config.toml
arch = "vit"
model = "multi-label image tagger"
dataset = "simulated stained blood smears"
train_examples = 195000
image_size = 32
crop_scale_min = 1
horizontal_flip = true
color_jitter = 0.1
norm = "layernorm"
norm_position = "pre"
activation = "gelu"
mlp_ratio = 4
head_dim = 64
fused_qkv = true
bias = "none"
qk_norm = true
parallel_block = false
inner_norm = false
drop_path = 0.15
patch_size = [4, 4]
conv_stem = false
layers = 6
width = 320
positions = "rope"
pooling = "class_token"
num_labels = 16
init = "trunc_normal_002"
residual_init = "none"
optimizer = "muon"
muon_scale = "match_rms_adamw"
lr = 0.0022
momentum = 0.85
nesterov = true
orthogonalizer = "polar_express"
adamw_lr_other_params = 0.0011
grad_clip = 1.0
magnitude_pruning = 0.7
sam_rho = 0.05
steps = 12700
batch_size = 512
epochs = 33.3
lr_schedule = "cosine"
final_lr_fraction = 0.05
warmup_steps = 2540
weight_decay = 0.06
adamw_weight_decay_other_params = 0.01
Rows from block 3 of a small multi-label image tagger, named by matrix and row number. Rows with one number belong to one neuron. Each number is 128 + 32 x the weight over its row's rms, rounded and kept within 0 to 255. All counts start at 0. Numbers have three digits each.
After each neuron's rows are labels from the 100 images, of 14848, where the neuron reaches its highest value: "peak on" is the class under the peak; "strongest on" is what is common among them. Only what is clearly more common there than usual is listed. The data: simulated stained blood smears. In brackets: how many of the 100.
# fc1: MLP up (model.blocks.3.mlp.fc1.weight, 1280x320), inputs 256-319
# fc2: MLP down (model.blocks.3.mlp.fc2.weight, 320x1280, transposed), outputs 256-319

fc1.481:128128128128138128128083154190183128104128062156128128128203128128128128128189095098015128128128128128128109105074094128128092128128128128128128197128128128128135128149093115065128073128128128
fc2.481:167112124098118128128128128214128128128128128128128128062128128128091170072128128086084128128128160128170093099128100128153070128128084159128169155056090128157128075128128057128128128128075128
peak on: large cell (100)
strongest on: dark grains (100)

fc1.671:128128128128255128128128175128210128128110044128079128128071128128128128128128057128108167128128128069128128128086211128213201128168175188069128128128128128128128088128128128177108128236128128
fc2.671:128128128128128105081079099128079181066128128128128128128128128128163128128128128128128128128128128128128128128128128128128154128058128128196128128128128093077128145128128128128128116128128096
peak on: nucleus (83)
strongest on: band-shaped nucleus (85); crowded (67)

fc1.612:128049128128128128128128200128215128128139128128128128115128128128230128128199128128128128128128128128128150166128128166195128070086128107128128128128128128128128105128123128159128182128128128
fc2.612:128128122081172128133205110084128128128128190197128179128128128128128128097082128128128151128128128128213128128067128075084128243128128128128128128128128128128128128128128128065128128128128111
peak on: large cell (73)
strongest on: two lobes with orange grains (100)

fc1.452:128214128128128128128065006128128179128128128128128069128075020181101128128189128128128128128128128063147162128128128128185128128128128158128128169128128162128056128128153128128128128128128128
fc2.452:128058128128128165128128204215128128128216128128128128159128128128195128128128128128128161061198128202163016128128128128128128128086128128128128128039128128128128086128105128128128128070192128
peak on: nucleus (90)
strongest on: kidney-shaped nucleus (100)

fc1.451:128181164150128128073194128135094128128095128128128128128106079109128128128182128164128128128128146035128071102151136128196128128168128128128128128169213128128128128234128178168128128128128180
fc2.451:128128128128128128065128128128151128128226165128128128087128128027128078128158128128128128128089128183128128128061164163128092150128128128128128128128128097128128128128058128128128136128058128
peak on: small cell (86)
strongest on: teardrops (81)

fc1.439:128223128128064128058128128110128128128128128175085243128128090128128128082128082098128128228128128128169141128062128128128122128128128128128128128128155152096128128128128128128128128128100159
fc2.439:128128045128222152128160128128066062128181128096128128097128108128221128128128128128128187091128097128128128236128103182128092168028128064128128101128128128128128074089128128128128164204128128
peak on: nucleus (98)
strongest on: two lobes with orange grains (97)

fc1.46:128128128128074218152128049128128128128128128128065128202128128128128128128128128128128128203094128108128128191128128128128128128128099128128209052207128128128128162128128192128128128128128128
fc2.46:128063128128160128128128209128077156128090149109128128080128128189128197056067117128128128088128174128128128128128128128128128128233190128128128131128175128128145128233175061128054128128128128
peak on: small cell (100)
strongest on: spiky cells (100); platelets (80)

fc1.474:128153128128000168059128128128128128128255128128128096175128128215128128128128128128128128128128084089128128128128128079211128128128128128128128082128151128102128128128128128128090128088128128
fc2.474:107128128128255128090128061128128128128027128055128167128167128059128128054156029128128128128128170204128128128128165128115128128115128128103098128128128039128128128128128128128128128128128093
peak on: small cell (73)
strongest on: teardrops (100); crowded (71)

fc1.184:128128161128128128128128128128128128128128128128070159128128128204128128128128128128128191159128128128091128097128128128128082163163128148161084128128128184128209128128095092128128128128128128
fc2.184:128128128081128176128128128176128128128206128097128128128128128128155167128156128128128128128128128128128128128109128128128128128128128104128166128128128045128071080128128128128128198099105128
peak on: nucleus (86)
strongest on: kidney-shaped nucleus (77)

fc1.138:128128128128128128128063128128128128128128128128128128128128212128128128128128128128128128128038164128128128128128128066128128031128128219073128128101128052128035128128041128128128128128128128
fc2.138:128128100128128128128128128128128220128128175178128180138128074128128128128128128169128128128234128128128128128128169128128128185128128067128128046128128128128169128128128128049098128128128128
peak on: large cell (27)
strongest on: crowded (70); band-shaped nucleus (38); teardrops (34)

fc1.685:128184128128128041082128176128128183163128128079128217128128081128128128128128128128086000128128128128128128205128128128128128173140128128173128162069128128128128077128128128128128128128128088
fc2.685:128104128128128128128202128128128069128128128255128000101174128128128179128128128128128235128128128087203144059128128128128128128128128128059128128128128100033128232109128128128128128128128182
peak on: large cell (74)
strongest on: lobed nucleus (60)

fc1.726:128128128128128128128128026128206205128128128128128193128128128078100128128121128128128128128128128128128151192102177128175111128176128128082152128128128128128165155095128128091087128210064128
fc2.726:128128128068167154128128128128128128178142224049128128128128128128098099128128128208128128193128128128128128128128128128128128036128128128128066062128109128128128086128179128128128128128128066
peak on: nucleus (98)
strongest on: band-shaped nucleus (100)

fc1.262:018128128128141187128046179128128106128151099128128128058128172128070192128128128128128063148128128128128128094128128128128128128128128128128128207128128128128128140050128128185161128128128037
fc2.262:188142128128128128128128128128128128128128128128162203185180064128128128128211170194128170043128162128128065128114053053128128174163128128128128128128128148128128204169082128128086128106128128
peak on: small cell (53)
strongest on: teardrops (99)

fc1.208:128128128128128085109076169128128128128169069128128128128055128128128128128159128128128150174128165128048128098128128128128128070128128128069141128128201128128063128060128190186043192128085128
fc2.208:128128128128128128128128207074128093128128128042128128128128128128128128107128199128206143128128128128128128128128128128128128241071103128128128165128128128128128128128109128128205128128180128
peak on: small cell (86)
strongest on: platelets (80); target cells (40); discs (36); large cell: two lobes with orange grains (33)

fc1.309:047128128128247128128077128128128128040152128128128128128128128128128128192128128128128128128128108128128047218128128128184128093184128128169128213128128128128128128163128128128254128082128128
fc2.309:128128128128058128128128128128128128207128128217128128128128174128128128128128128128128110179128128128128128128128128128088128128027193128069128128128128128176128128087128128128128128128089128
peak on: large cell (80)
strongest on: kidney-shaped nucleus (83)

fc1.255:128128128128192053128089128105128184128128128128164128128089128153128128128128128128128128166046038128128128195059086128128128128128040101128128128047044128128128128128128128128128128128160128
fc2.255:128080128128128175203128128169128102128128128128128128128128128128194128128128078128128128091202128105128128043128078128108128128084128128190128128193180128128103092128225128128128063160128128
peak on: large cell (99)
strongest on: lobed nucleus (99)

fc1.746:115168128128128031128126128128128128049128128128149128128174128183128128128128177128074128128128128128128186128128186128128128128128128042128128128128178086157090164130160128147071128128128128
fc2.746:170128128108078144087128128128128128207128128251128128188128128077078081148128128128182128113167128103173079128168087048128128128078150128086176128182128169128128128198052159128128128128128082
peak on: nucleus (70); large cell (26)
strongest on: crowded (74); band-shaped nucleus (50); discs (48); large cell: round nucleus (35)

fc1.629:128128128128128128128128133128088137128128128128128208128128128128151078128183128179128128167169128043128128128195128128128128172128128128128128084128128128055128128073128128128128085128128128
fc2.629:180128182128128146092102173128155128128128191198128081125193128128128232128128128087128115128076134128161128128128128184161128097101155095128128128196163135128035128128128128128128191128128128
peak on: nucleus (94)
strongest on: band-shaped nucleus (96)

fc1.436:128128173128128128128128230128128128128128128049128128128128128178128128128128128128080190128128128128128128128033128062128180075194128128128128128128128128169128128128128128087128128128128128
fc2.436:128128128128128128128081128128128077128128128128128128128128128128040177128128128128128128128128128128128057086183212128195128128128128128128128128128128128017128128165128045172177128128128128
peak on: large cell (98)
strongest on: kidney-shaped nucleus (100)

fc1.402:128128216219128119128175128128128128162128128215128128128128094128128128128128128128128128192128128128128128128128143128128128128128212128090128128194128128128128128128128128128128128128128128
fc2.402:128128128146128094128160128128128128128189153128128128128128128128128128128128060128128064128128128128128128192128128198078128128128154128128128128128012148128128185128128128048128128176053128
peak on: nucleus (69); large cell (31)
strongest on: two lobes with orange grains (100); platelets (82)